From a checkpoint of a small self-supervised image encoder.
Model: activation geglu, widths [64, 128, 256].
Training: adamw at rate 0.0016, 7900 steps, batches of 512.
Data: trained on rendered scenes of toy objects such as cars, trees, mugs and chairs, 97500 training examples, 41.5 epochs.
Rows from block 6 of a small self-supervised image encoder, named by matrix and row number. Rows with one number belong to one neuron. Each number is 500 + 50 x the weight over its row's rms, rounded and kept within 0 to 999. All counts start at 0. Numbers have three digits each.
After each neuron's rows are labels from the 100 images, of 14848, where the neuron reaches its largest size: "top examples" is what is common among them. Only what is clearly more common there than usual is listed. The data: rendered scenes of toy objects such as cars, trees, mugs and chairs.
# gate: MLP gate (model.blocks.6.mlp.gate.weight, 672x256), inputs 0-127
# fc1: MLP up (model.blocks.6.mlp.fc1.weight, 672x256), inputs 0-127
# fc2: MLP down (model.blocks.6.mlp.fc2.weight, 256x672, transposed), outputs 0-127

gate.294:567500570418500500383517500508500443500500500545535591442541500497544480449500500607493433500554424433453500472500500500497479457500407453510500376409500500563456500500425346500500458453453500523500432464372540500481446484517500527510500512548509500575500532505398500474535567558469549500530579520481500466445442634552515639558487500596572464540565500500575512500398479547463500500483
fc1.294:589497500586469493479567415500516500500611481500548443487500518453564434456500561633500488470500453491500500500511500450500500411431463500561492480500500500469469500500465500500607480504433554544500495460432553500485373500573529500450521500555534500579491500434541587434500388394508500450500522472488509512417515445500475481484427500500378570500513442464471500558500532508429510511500
fc2.294:500524516500500500514412572362454615511475460550433401479527526500373500418500512451465436500549517495401523576602535572556500500554500487451500528458418500573370500439500500537562430500413413497470501577505463500383448500500470418515500550500448500500520475500516601500571500486473500444574500464541566500581554472552505429647458489500500420468561518474555557500530584502494402500534
top examples: light from the left

gate.320:500500418500423653494500500500500500579588515500391482500457364500436498500566459500500507609492500557500564453500500500528500519478555500500484427459555538441500474536425500494500500500500440574573518483464500500439500636537466500500500489500620504500413463525572403464500500480474526562500500414405472509500390503500450552413548485500499475538500595500500498424475577393500500500500
fc1.320:452502500500451444421580525500500430498518500500500464564577473559500651500500500542551578480421422478500442465500500586450500500500515513500500500500572529500456592516426496479500364500590373500409507500500463445500471500500624416477500516500500557456462500365500361500506553473505468497554582553539591500517386500411547627500500489521541500494447500542538536555467614557624467626470
fc2.320:436472572500500500500606607500500565480542475500500406605500500439500500378500439605573445520500500445436543433398552521417574419530424493622543407500500500500500500482504526657444453500451538485548529500500500435474500500572500452533500519451500594469493500456500530500491489500427500423500500522500511437500560448581500500494517503424508500510597504572616435446500576481500500422540
top examples: count: two

gate.322:575500480500579381555486500520463524552538462461550457570507500498519548503500524788561427555488404500500500459414450514500616500521439494500532500360500525549493500500490500630568475500529520500436536549494503554500500500389499533494500509500441500519461500500473479578496428500505500451518430451462518500500513536500524500597523460500453523500500577449583535395500438592500500458565
fc1.322:403444484505500525500512534459553500500500542500398537500500489532472500506456526341511553500500573500423512604518583542401390500500500409486495534642493500500511500500493515383462549525530435495543469500500523519598500500569500361559466492498500516455517482517476495500485500500500500585500539527526463548549494491544447545602565548474467355489511415609393500542500525500564500500555
fc2.322:500500499500556500500553522670485500500549484467500475578556507456599466464315551500500547500597399566500484467520497500459500506500537447474500500531531498500526500495500570500500527500572500500500515500436579525473500500500500500500541538500534496500538500658500572483434479560500464479461489601500500468500562529602500487511460500602416409488624500401500530500476557518411500474545
top examples: its colour: red

gate.197:546450540474579454512543514461500500470449511500500532469393500530500529486500500500469472586564529523524526565436500500500354381437440573466499500536500463451500500522350457500484500500494422502500487434500588514528352500500500560452494500500489500588445500479535474455508500339500484527378397501470500563531500564500531500546485498516500521539500538571500388447509527542550500500489
fc1.197:539500535500578528500500500500509538465485500454500461377365345500446474435597500518587447500528449574507487508500472500500500478459500408571500496500500562516529500393625500454500515518500457500579500523479581500607566575500484498568553535500500500500514483533498473511500541500500485431469500410539500500500582500500571526500431473472416329453491500500463500500567547500500518593539
fc2.197:566450500504581500500500500500529500541462505500477534500500603500523428500500500587500520511500481434500500500419500479519622500508503493500469462500447471348500515500421500444572500487545574429463431416462470536500500494443413489500481536500521550448500487513543491464525561500540435500532500411556487440554500500584490500549553500500461606425561600381472586413500500558373621449524
top examples: count: three; light from behind the scene

gate.191:527457514482515574536530473466545500463479506542456512405465397430500480456545500546500499500481554464463536539485538523500511547580517511429448422500581430386500500489591500500473551500461507500482500527500500466500521553569500500439500500507560500500564459617436479432479500470549500483500500415541399485535487500500446391453500491511515655579515500500433500416585646472499500467459
fc1.191:500500500552509500500522454500521500493500420500500441459581425465550500490498586471469500475423484500385500407533489437440564515560500589519441481422500541369408500448500551583500500433500500444488496500500500500428500550516500500481524408549522443532546528618475500587526538421507541599500460500468481463513500486500500494468508528549488635436579500359551500500500500485500557432531
fc2.191:456555557549443522500533453478500500466555508491500513500500418366500470442473500546483485421540486496559477489589531500500484500505500532564421547464500500613500459624544517446500500510535500446500500500500522500599500571477500539512505500533446500429506516500500500628453492500505503500500465711500385597529455531563500500433426500460561442500698500567500431528517500569500446500500
top examples: white object

gate.228:612500500416500500500456520516472558500496483474552440500489565410534500512500500500500500522491492500500496467599500476575500543492494547500539526483545525500500562500554356468526602452500500498500420555419500500500389455442493496562450500510557449500500511545492500500531523546458583638496472500468502500435524500563557522524500480500500565580559569429521500500500331523500600449500
fc1.228:471500500434424547500511500456514467470441500455299500457500500479449549545500500551500485523500500500500573422500528553425500500601500510402465517524464520442494513524528542500513435450500500414442500445435500542633452578500500500500527500500506495500510493657591373500503500626500500539500519458500544500543550571480488461454500395500608500500457532500529444406517500463500575500444
fc2.228:513522500500500549456500371500545391500500500538512524477554471500521500535500591500500521383547549513609430446430457487500494522529500500500390500445476554500500470500560555500429479500557524450500512500478598540674527466520555642453500556518455465568500538500478500568494500491541554550536484570500500535476412500500474476500417505538588335500500500584564500500448463484500535562488
top examples: light from behind the scene

gate.586:500500500479500433599532398500440436517500465467525387468434500526521428482594548558490436500500386417559467605489445549476529500533451482436537500457500588386582502500506562433500580614551502509460500490500482500541434517441576449627346473505582540500488500473506567500540523613467500479500458596566530536632512461427500548490500500413500500477500395490583476540526534438500525441500
fc1.586:519419475541500506500554500513500536500543587448500465471559456500632490524630521527503475500467468560492597522485553517571617500500522500547500500500500442477438500454500558445500482500522482500500500547500462536500458565538472474525455500538454500500585432424546511449494469470505500458428500536541500569487490430535500500464500499447532407447500449500517518500513529500500500502500
fc2.586:388504564567437500499571468500489500597581500472506525500369500408500488529610428500395500509407563484574535467551500431413500497564500544500500500489472485409559496500452500434470527501500500430483489500567499546470505420521486500524517547500482574493508502466520525388500488500440483437500500426536479550440517500552450500652500491395500647475391580486458463569521500498432533403518
top examples: count: one; its colour: black

gate.440:536556423485507500500455555523529583570585409520333406500500485554500503500500601453505542500497531500391420462500500521472500409430483460500543564500428500501528527458464500507500629433500528500554529503500500467500518466540430463525564500500541500387520499557500412483532607536479500500409572577611428500468536500632472609572386530558500500556448414500500509531500488500446500429544
fc1.440:487500422500483593468538552545524500581568438500360519500518561500530624592534591500511515500410516500527404529500500500500528409490438560506530541500467513462497449519550592584500408475500496500505494500500569500501527500486480478579531500580500513321552500419500425462484538484475553500416500591500523500473530518559444530606407557480500500500500500485500500561508500436500500500500
fc2.440:500500611584481500523522487349463464523500504436409462500500533492541531465477500621372454530514512523544451464486500500494456441500452506507477500500473500405464500585500500500466497450448531465533501341504617536553500500506536500460598495520429576375492500512528471567524477507500500408551500445473500500500500514633406500532497565500464595500500542500478500500460500519376489500500
top examples: light from behind the scene

gate.650:487460564565500500394500513500514524534409447507399475500500534500444438545496548500491557572543419572500454510565500500500528390508500440500500557466500500530500486430500462524375500500440529548500417500500469488500460417500414488491594495510519500455612521600593404557500500500396500500450467476500500435519584604646515329493500517482629500538471446592487502398503439499595500521500
fc1.650:539500479596500500528500546517500572500574586500555544500500500491531604500621484471500500500537497565500522496474500538504500532446526557549497404500500456482429500526500538459500492501532500530500535572500500536452538501500500402500459500500523443500418533500457642500500480357500500500500465547500493459500423363500500637583577403574314510477580676434404500576434500500413566500522
fc2.650:500478500500500503465462600500486596538377426598472500500535517500500532515500500387525481531535500443370509500523500500567483495483442500500533520500486416500500587500514500500605476500508482561503401500344500510406500500406431381500443539517525500500543464417560500500638462489527500488500500502487641470558560427461582483450442556529453528415500536392522597426522500500500500500593
top examples: count: three

gate.512:493574514450500500525500486500410500490481478474536429626582643500409500447500581500500553452554500467500564475500500492661399500529399470500556476500500500628489456500355500646500411603500500479500532500549458500427500458487486533503500500480500481474500500615503500441507500562484500500500356500472432500481542560500500500580577461500500593469500460444438500400463499500490444500534
fc1.512:483548482344542500439566564476567506544571500530539507500621607496500422541500505497583582500508442503453507459458542533581542500503500500508464438439500444500444500493361500635472500559445502500529537500554500500500550500497522500449377507500500500397596536500411424500539479473447500500500363442500500459500469506469498527542477500535416499458500500408476588500511500500514384500547
fc2.512:465500500564500501485588532702500500579500500524500413580409513500500574426488578607548622568500584461500500500578530528417447568525450541472519478508500500500487523500533517565553513599500543428472391491481500536479500394500468500500603500500416515605500500427500500500500484500500500500498518500578496500550574581572455508501500505500475372449500553423470525500469513449483425413500
top examples: count: one

gate.462:473398500413500500567500470516502500469610502540500580477500440470500500500556500655500400500454583436500530510477422457508500452500527423527481543472400525500500500510500551500603500500584500544486468389520450477545537571500500548500527447435500554513494500398500500408525541500455441591500492414500571500500568588393500500453519500500538500500466500462525445500588500536443476500494
fc1.462:385431531500523526500533511526500559579500545571336496500437519500500566480518478330593448432460502433463500576563489475467500500476476459494466565556522556500500500609436500463569437500500435543536465550400509458477500500500371465500610452491500452514575467593500497489547510410450446625500500528500507518500530534528447504500473542557500410545569500500386526554543500584500500500533
fc2.462:479443536514500470515638500704533500500542590500532444500492522521473500500448403624552562500500460500532500455530479572500459494456535451548470541500621428500522512540565473500579500460541500415487500474500500500580498500513512541492514456489443534514476460500462439612463561500615535495529494500464469459467500558437451436483500528559389549500446484500415447500546500544328511500524
top examples: light from behind the scene

gate.43:546509513591500500500509538500506498561409449499585561508476421541498513476489567500336500562500500500574560480500536578500500398500500500500428502500500474500523555503554401500500477471567502604509436500570500546545500500518500591589503448583500500503500474500496543462440465498505512500541491490630469580500604412598473530500500445439500467424512575427500463662500556461418544456500
fc1.43:369500561609409566444673500500470500500500378493584510493500500539545500500500500424380500409499500428500500545550500550417500548549543500470439534500435485500507500470571437428569500500556442589500413532500500519539531500584500578543500500530500531564500474467434603489500491501528498544500500500507582503549585457567500585515566500500500435434500434443546500500500500500500500501574
fc2.43:518533531422487500500500500500500500499500661491470394500500419500476504500555473577500448438500561484392483537556500500539500547500500512467530500469494475580470500592500468500565479523512500474459348617500500540530500492515529392569532470492455493500433454492500500577500500498472453455495500423447532537528593590500500500359500406470500389535500463523473500500500586485562410442461
top examples: light from behind the camera

gate.275:530564500283537500517500568500500574530500500508500413620559519613500500423529553441511500500491464486446445500449500479460500500434458500442500530499393463564459562445500500544500545532577534467534500472544620500429425500445458471589508556499512500489500500475451511503533454675525500500445548500500500434501584528500458500664576435500577520520500564593537483500457494500514500500500
fc1.275:500437431287500500525443557516478500568500537475500404452500512527566500455520500554500500427569474500500500476500500460500486500462422456500489566446500548500525430463445500500416546500573454532546493411455471479465500517500500448500476569470500500500520500656566500500541400500508457385500440562500486509513628469370441483612453455417456500419575428576514500500500527525443500472485
fc2.275:500473554500550474443458539578447449500467451500455485500542500490340500490500500573500500456500559446448571442460514465460577523419481500440570429530409461500500495527500498500500564500447577558500533500480500508500500562500548435562547500427463534603500500501465500481450382501434500500601500596619568470500476437460528446443464474500439396646572401500515500567430502487511458465474
top examples: white object; its colour: white

gate.661:489514496472500500500475500500500457496452722455500500488533500368500578490500614408500500500394500500439500500549500536500396658553500500397489500500623500604500488500500452536500500500500509441495465536500549502439500500394546432473500500500532500526526500633500560531469500434528500500524491581500500542482427443358548440620520522500500386526592464421393491500462551500500515510560
fc1.661:500500500565566500567500490500481468454462450427500519500424500500495474503413500453570404500449500468500499467500500500500500560500526500543414500500514585500483483563521483500488628531545500500500515500337529541573457444485500596500500446479428500508431519556492500500508555500500500509498416500500569673523475534495505602535424541500456297500482537568500522507594500500496524475515
fc2.661:390500500479500500586500500411490483547500500431517569594475492410656547500505465421500470500504495583507597510500552498453571544510476500588480500577351500544509500615500549702500503465500477500456500546498423500427500500571541500434500500527466532487466500585500595404431500500414500500621628473364546526500500500593459500539596523518500496500554560553500483571502500573500501500404
top examples: light from behind the scene

gate.166:500500500537589500542552449453426500457551491461501500448575537500500553529500482461500659500500500545454530500424500451500500440500500675455580508450500526564500568500500506601400500500500500500500494475599500500541500500500500503390426500453500479428500500259500529500562483476473496500518445603451471506509500500436500390500607535460404544500450500543468441581524500500512500500500
fc1.166:475504514535500475454333509526526500500541500598608458456468500622473500441474316444573500482500500546507545591500557500460431415500458531493501520527426456346570437550500422472400539500500584572465500500491500500497539500557434500500496493476597485537500516605467566464536543498500521500501473297442429438525596500500498500465490500457500528501420584500467544500510443466530553500473
fc2.166:546500578500495412619500500500409500529500572445500406617500497500414550465482408610500481530393432500500500528500500500460498405500500496500564378530430470620500500500456480537441465510548553500526560478500416508500470572478493485545526500446528541568500500500594540447525534500500432433434518465462464500510515553439487552387500500485579476500581500611500498571553544500500499468568
top examples: count: three; light from behind the scene

gate.146:500581500530500410482421492500545500453500500643500411410402550572500500407500500590500390514497548562432500469548500500529500500516500500524580500419456515362481500536500518433458503408527500472436500522500526519521500476500527551395500553448515425473552522698588549482507530500475492449461526575547603539442500427537560500524443463546488464500467500607500500493453500389500500500500
fc1.146:470493523531500557500364543500457500500500443524500500517500540500500364449535500563577500423500503427522429581414500500500435500500516572483486520500536480464500518500426531660495398504483506500476500441500481496360569500500498525500542393500529500533500500331474500559500500495501500503460500406507500423461530625500484428517534500508500559500550500427500500500415500696480415500514
fc2.146:607500390500500412501588524500504524500449500500505500590515500500461537537491485384550500500448446456500439596500433556500525559500517456500511433521432530500431554377444470500487412451531500644500489500500500500556552542575535500524431500452585477573577623500500510526461407519500407594526530548500530510500500453484547447500400500598575500489518451462479500563489500500586500551500
top examples: light from behind the scene

gate.283:534528500500500298481500521489488380484486469500426398578494546506500502589500490691489368514500378496620500383576473500500500565539421477483500461326403524479466654495490556603558489445541500500445470499475513499530538587500550548500500562482500402500500496524508510506500410496452527423472500431562500500500362535500500500500499485500480492496500500501572475434462455510571475500514
fc1.283:442440520493500664412593500501500467500430427486500468570500436578552480417462523435520500543505523570494537547585500483402540604586589484443498513470500491571429500459491507500447511553584500500500494500539477528573360460426421500479456443500551557449500500632577402500502486500516430551626563388375550553500640500500500500435461500530565471498500393500488504552500566500598497500608
fc2.283:393398528472500534515568531599446583500500566426500457500500480536586503440500500600500580500601500500438500507500594500500502500500537394564498500513590500426494415500634510562519553500500427517470528513484500546500549500513500522531546562520484571477500454621591474500469515443598500422477484557470517500503574494544424500500469500500449472500500627548448500580477500500445500549463
top examples: red object; its colour: red

gate.642:613500500576500552500542602500543453463558411500500500500484412433500501475465484501440500644505586518432500500409500500504524450566548482494458500482455500461439440510600545556333472500503470463534444547500542520440542500500488500444500500469500598479500500613550494483442543481574511567500500433500500520512504500500500500497473500500500500574517485387489474500512500500454466500500
fc1.642:500500457569500548615500518459506469455538434526453500500432468500500500500500513439662524500500445489521481460521500491500450506500552442586564500500475510612559500500437500323535500481450526444557512500500500500500537480598500632541500500500500480500500484457465500500532484430490500465500493350495571536454500423604561500478500465442540516531500585578500562445458500517646500411515
fc2.642:564450434435598500500383500456500555441416525500597481572470633624552500500469484426489442423570455500500500510580493500520545501500547488500512475526650500500518556475577500359500478464500468610500585471520500500455500602458553495423500500496568490594490510534474500529474473500577502520429500509357513420500481500500537562381581500605500381500585500431500535500500478371500472500500
top examples: light from the left

gate.90:500550505493500500546500560500500507522638493500505560500525345615412502500457500547500483500500563456483500591460449493500500500485500501500556462641486504500500482547500515527471473500510533465550500570500377445498530500514500568415568482467437452500482502500412431500500538567500494488486486268500531533545500527500480500529433528499500511500569500500533538505530500523458500431500
fc1.90:432559471585500500504456544477509500461500624500468560500500500538482500500546519500500500500500514514500431569506511441499453500465470460500504500464486500324500500500500594539556378428527500477546549618484603476500500525536500433484500568500535525500500460392532406565500484500500549500500397399550500427500494517448500604416500601525483516456517556500444544500500456453500500500302
fc2.90:406500500549466500551548503500514500425496500397617560500500487500621509491425538465481597396500500500488500530482578500500469530535563551607500525559508500478500509529500500535534456454500570546533613418393517551556525505511507473500500473547461582385500473613500439500532500494494499463500607444505500462485517526589465414532643585500475500500600621553578500577526425554493528500468
top examples: count: two

gate.95:523377500572518500547543487391482485519495469435548500484565534368500500554462549500339447483514580559554500500500498500500500500535396651500455427500461500586500517500535531398548490432472500500458465464467501500500500500431527588355500444500500471507617500528547500400521476463500500511500423500432500500496508509478564540462551500443569500521500500408547567542487500509536521500438
fc1.95:571500516493514444513533500493458450517532500500500453500500520469590500527500500500500500556500467433531500489500500556511500570495500500500495500483472500500500500500604500515500472500500503516500461442500500493570568547500476508556557536520485508588500451621633558378500483524445448584507500503500500604580512500500500518333500500493500420556500500286500545500465605418667521500541
fc2.95:460452468417500500492500485707435544500500451473500434531500499471342534500500410551538458500414505441500510419535500537441606530500431432512559500500411500500425500500500455423547520525496552485489507500500558485580500502466500448500500500454500500500548455446500471348524447515500500500560584508586492500522547500507490468528500507500428558483500533500500518602426540500542485500496
top examples: count: three; light from the left

gate.321:500500500500456429444500578524546500461500545593392529543670476536553500503445500513430500405511470500423454500500530500412567612551504509467505473467521500623410482493500529424430445483472393555510496541464425500403552539419533468500500500569501500489500540500492436534524500508568500500610574500428376520479423547612500604566461569551532458533553448557459435548356480523532500552578
fc1.321:500500536624500529409500500511500572478500423538430488538562596500455570371508500384500498434500457486550551404431494480500502519500535490575463446465499470590425411500500559481366439500496501437568503525428500500435547535555500544495431555484497500500479542537520407572500500485500513450500500454505564470475518512542415471568453535503461455539500391572500482450531500378602500500485
fc2.321:388504500535424536492531495487477500498517461436503548436442420549582546472500549373464538457542500581500617500491548452489520500500449499642502403500496457568528481628426518523500475538421491506499532475465510473560500440518573500521500518576418503500461545541512509456463467563421598455547525427359500577458500552468446450543500537389527500528445500500545375554490585576567447500500
top examples: count: one

gate.649:607540500500597401500500471500500500473491400424577462622500500542500550483500500656499500500500420460479546503500354500576500505453471579550503465499500509543500653466502496594566438544581545469500503500367619510500500500445473579502500500500433500500442472533500426500500500500466531465500500499439609500454450410464504500527505411523458439500476629439500500500535489468485479474500
fc1.649:399463489500431600500500500503557539500500586500488407500500425518498467445525481391480546448466500500478500578526559500367466500500506500423528619600436500500500500516458500392429620500500513565500524590615500506513500551553452413491429443525527579448500500546534424467500553518515500473442546500551500500500649448500500500483500448427533500500477409690417500422541548459507500477527
fc2.649:500500488469545553503608500698461500500518469505543517555489548500603492449340588417571587473500500517514447467500544500450535500500500500541500479500543497577543500438591500544500578500500474471412500500427500448509533515465500539500557553540500498500510571621599575500500485500585434495401565500414500486514500520539456425571402500567538344518601564504528500500502500508494503520534
top examples: red object; its colour: red

gate.306:481537539491550556500468542459500370499492457515484500412468405491518418500514500514519500562583500518435435466557471500411490494500640482442476557384347465616500477449500497545469430501482444475567503474556500482463437495468524548500573507513515582500476513588603500500453500500521455446452563358525500453511554573500500508509500463566500484580465431580544500425500471419515500527540
fc1.306:431517503400515447545500514500536412452500500562531488530484500415500500500500563561551544500500497436500500544556531534500449500452500559500508463604541415358514500625500500500472477516500448560500500604500522546500521513443591500453557455500480437385557500427389563486464500500547573600486438542512500418497452472509500499529448483448480510535500501500500420635550555590396482545490
fc2.306:622499437452576411449578553500527537480500427481531500500500456380500403544500500617504575567402501434500435564500500585500360500568590543500526495502415500630500531295534449558508500500549548446500472514567433500446500518529500443432430498478579500419567500500500454500500511500563385500500555500605517500523478409500538503500413475500559455429452531458573602500567459436479500500519
top examples: count: three

gate.506:426515500500530523473489583560480431497500498500527537500500500606490436516500444492500500500500500505500407500498479547435518473478500416448455425538500500653500541495530420338535458461485457551500540397642500500435500500500555578549500535500548490500462498535518500606452500558500506423500610474500553500489500534556500537640407500517512551443525500501500495635500500411500480500437
fc1.506:500460492624497517488386494494495652610545503500600556536474673530521632485549474500500500500514494534471500500500557448483500500500529500520530500440563500500500468471567507500499510437500570500571500561560500487500634500421467576540399438485500500472500500385500468435533533500500468486454582377500500541500590457500500568396500547494579500574490500500429515530517560500532454515547
fc2.506:460500500500454500592423500381560401500500583500537500500526476500594500500500500522503500500555482564587500552527462500421500500574500398492446564427578468500512498581500560500500546500544472494500397500432491500407469483464432500500500523541535487404521452514456571554500541439532489477574546500493453500416500512524395493528600500529448572520431570500500500464484466552500559471500
top examples: light from behind the camera

gate.532:598433490506465512544500552429455423500570535500538469484402474557603500384500500487405494502498500500500500422409476500567474500548409536500457438500525500347375521453575562500552461500500490444500468540451575452486500522516507555500552553546500500648484477500500471500505555504510500376456511520526517563502448552300510490547500398551500503516500500401470510497500500500500500408398
fc1.532:461509469503420493500635540475495500496527558549435460494474470579459476557500582500542507412500561500500563500537508500500500571561427509480474487456482484507427488417500530359495500500504433513500500500500500500378500543549444500492534498508430597548505499408568551623463464500583500431564561552509500589500500500438541411500500500572500500523597442438500441500436499434500500526427
fc2.532:500525500515341463509522500585491500413524500543416484505500381531385455500494512409526500391500500568500564540463601430500513500466452513632459500500526536469500485603586547474500457534450460567563538500514577523543500429556500500531457472500423476566500500538535473500500492500500532464467429454478504471500472467455512467519488620500527491500465442524504386375500541500500450490536
top examples: count: three

gate.547:508537584467500630500570540436537576492437440500436450521455500664500593555500523500506500569500500587500547500507535500529548563500500500414449500478500509563488500444454333367552570500553419589570433449513510481500396560474419565496523497500551487500457455564555500420520500500517500504455625500483497528541620492568546556493554500472600392381500442538500442608488500508479500517568
fc1.547:402500393676485554500500500493517562543500574438589560439639492500477611500487500500500620446500503500500474485419500500500619461500511500500567450535491524590469500590542574500500500579457444500472622548500500468440500500517493500500433500526501471360494509515500492545507500500500513574546500639404491500455410468389449370500500500490442494500407389440500500500500500570500492468500
fc2.547:500504555500555500431506500532500524500488394497467500500500438558464541520500447352359528410541448500466541552467472500500557527553500466520508462546378500430415505462474464318500420413486531500477500438500541466500501500477587500470461500471500537500500597466394500509450500517513500500449470562500572500500483508493500691500500500500500579500500478500500500403435417656555428539500
top examples: count: one

gate.410:500500551463500405531500500433517500461500500534544500524448393607506523554500500518500511500500607500440490514511484514572440524524500597466452509502628412500500500441500500628466517475487500415434500500500585505520421594500521439489500510464554500500444514428489500543502548500500434397502664653520413418500500517362519432566523496536466472517572500579462441470478500332437448500412
fc1.410:495510500525500438488500544500457460496508500500385490500500500584537500515500500500450548402500500500500538500430500527550596589500500597541521390500614467500420527424500500450565545447578437500432538506496438500485500500500489500561533500500488500500505562305549422500569500500554461500520500635593477500482500500500500500541500449530452381473497435500490500579500500393490500500553
fc2.410:500428513500526506541500413554561526500500618500522530487465507671500495500500523500500500346550500555449541488431574472500519465414549500529445560470701582500500447608602478500500523494500491583535500506433537576448470493436500500500500433416457453506500419555462490544507500500472500573430449481500519422500528500480500500500521548521453544500500486474429500396500500512421500478538
top examples: count: one; light from the right

gate.398:560548455500553346500458529490443482545548500577513489500595478453500500506583437619472500494500392435541537420500500541589522500491399500525500500391485473427540648527460573641518398457444563410428516471460537474505509529533555464579549499514500500530518500500438597479503500504463500403433414500500445482500449413389500479500527461507501542553500624476517500430500477470482522454432
fc1.398:534465509532518310500481571520500500529537509491480500490500500503500453565622500733496321426515405500526451432505500507586562500500500510501568483500446570500500779458500559615500500500500489500515495500500500500505500635500500500500500519391520500500412481400500500507500461500475500500439543518511542500505374500434579500491558513500573470558487587482500500503513500500532461500478
fc2.398:531629518500446500554417500500520470451500524531476500443437447465429550532617462539464407519390521500494548516500480462528420521359500551500509500539425500479447500500375481536500500500416535500588500495537489464500445463546604509513457423444500500500500512385444424496548518550382502524573492355523550500500437484465541526500552576473500502500491372573605500439500560520567464500500
top examples: red object; its colour: red

gate.668:558523500477541490500468485434513563514462543521500500438526477693586500494500500478372427501500500500494429628491500500446442500485437434500500393478604500528485500500498499495551561530563500500500528455451500459549500509534558500648585521500515555487500500500500500477500529622479383500486500535519469500500500500500500561537523447451500388472500407520440500500500500407444575500449
fc1.668:488436541578500532500500444470500443438498500490665522494523451457500614489500500469500518630500428500500538521510500488455477505500500445475499483475500589500500483507573576420500390600512408500471475505500534540468500500500524543519504500500515500500564491539479500464491576529500427643500389627500488505500418487538522479491526492472422404454504399454492500496466500556500500556500
fc2.668:478500526500536558535638500506462531500500458500500530486428453434500388508546555515591500448458543500550524500607482542500367494462544500500534500509500460500500500500424475401530419438500500444500509500500425500494474473509500452508452488541497470487500619431487500450500538529447443527457527491484500575500496483479500436500443416403524679385461500541467397500501549538599468460500
top examples: count: one

gate.55:546553491570507503500494526447483503500621545415500478457500567551512558500448516440595500493500495500339500427464472450582500533500500500619587471479430500437493500545454500583559500478500478406459500423410500467500393500562545431514424481528500516500500500500500549505500500467500444500485398500423486500423491500511611509522487500453421583435514554444510572500500451501471552509444
fc1.55:500473435628555485499537515462469543500463499500500547522447500449500568544500449499448500513500500512500500477488442547533431500500500515608500578500500474500489500449504462710500500509458500538513528560370540556453534562533500519493543500407295500500450429435445423499498493471555500620497500500498529482456480506524441444510579500483492412456500500633502512486476416500583413425580
fc2.55:593519436500577555550439534423525535582368461530500457500500659514488537500492500500569456527500530480410463500500441463500486500478549609500500500500500500500500515537430500594533500484523421597465472519500500511522500564444500443500558472526515500500500500500527495500500500534564512544614442500500571491564518500527576595466500500465481500468500434434506500463465477491545500540500
top examples: light from behind the scene

gate.56:463471533470559462537500471500501530493500578500500518527370560470441434499500426500500359553592541500446481500500500500514486579427463514500456523465514424546500605484500500410500596500500567500625507626500500500500507459446578499445500491500627548526456500551500526486515527500500500500459500377489534525500455481441500539382500463500541411500404500423379510500550491485500499442483
fc1.56:500505451322500500504500497500485556520500500454500500641500580500522392500500500454473500541534500486500479411572452500475500500544542500500436471500500524500498500444510500542500540445500561528500500500737498457500500500518439500466500474500487534500500481500500454463445500510504447523508500500454492500507514465499467442500380533500500570514492572559441496500505563449531500463552
fc2.56:500528500500500523465417501625500522478402500541532482547518611615448497526465500480516431500533500462477500500492423510632500524500584502376516577515602500500500500462500479500477508500500438587400537540500500500529485560495584500500500500402574500546452500500442530528500466500526520529379449622500500431554439527408557500498517408620503482592626386500454514500407489508500500587383
top examples: light from behind the camera

gate.475:500461554470454500500540500420512466457418500500558620500578482500506500509500491419357500449548540385500511541472500500483500479531500500545427477594500414536500500540515429470493500445500476477441430500517567537582451478470469500565469591500522487475567500468500548472459533500500490609500579508500453538538489488560423487637477443433441422427499558474497500584549529488443500502476
fc1.475:466500568545465584529606442500517435539388500505663500585514451543434456512500459444426557479487593476500500609555518491500527434500500570500391537477553500503646491500550462455500574500582550500500460470500431500459401500512500500527500610493524492554464458490500618500439506500480433488644518471484451500528571407572446407500554500442589500406504493556533479497500558470463532496488
fc2.475:452500500449456577500609500500500567541500539500403434500443500500532515433552500531532486500500542438384500533508542500500399563500500554500572432500500456585500548557411506280485500500518510574457485571669500520476571404500509393524547477468404484554500524463500500534591499540453500500488500436436563571500500500447501377501448500401521547527464487588500469537500611500643433418461
top examples: light from behind the camera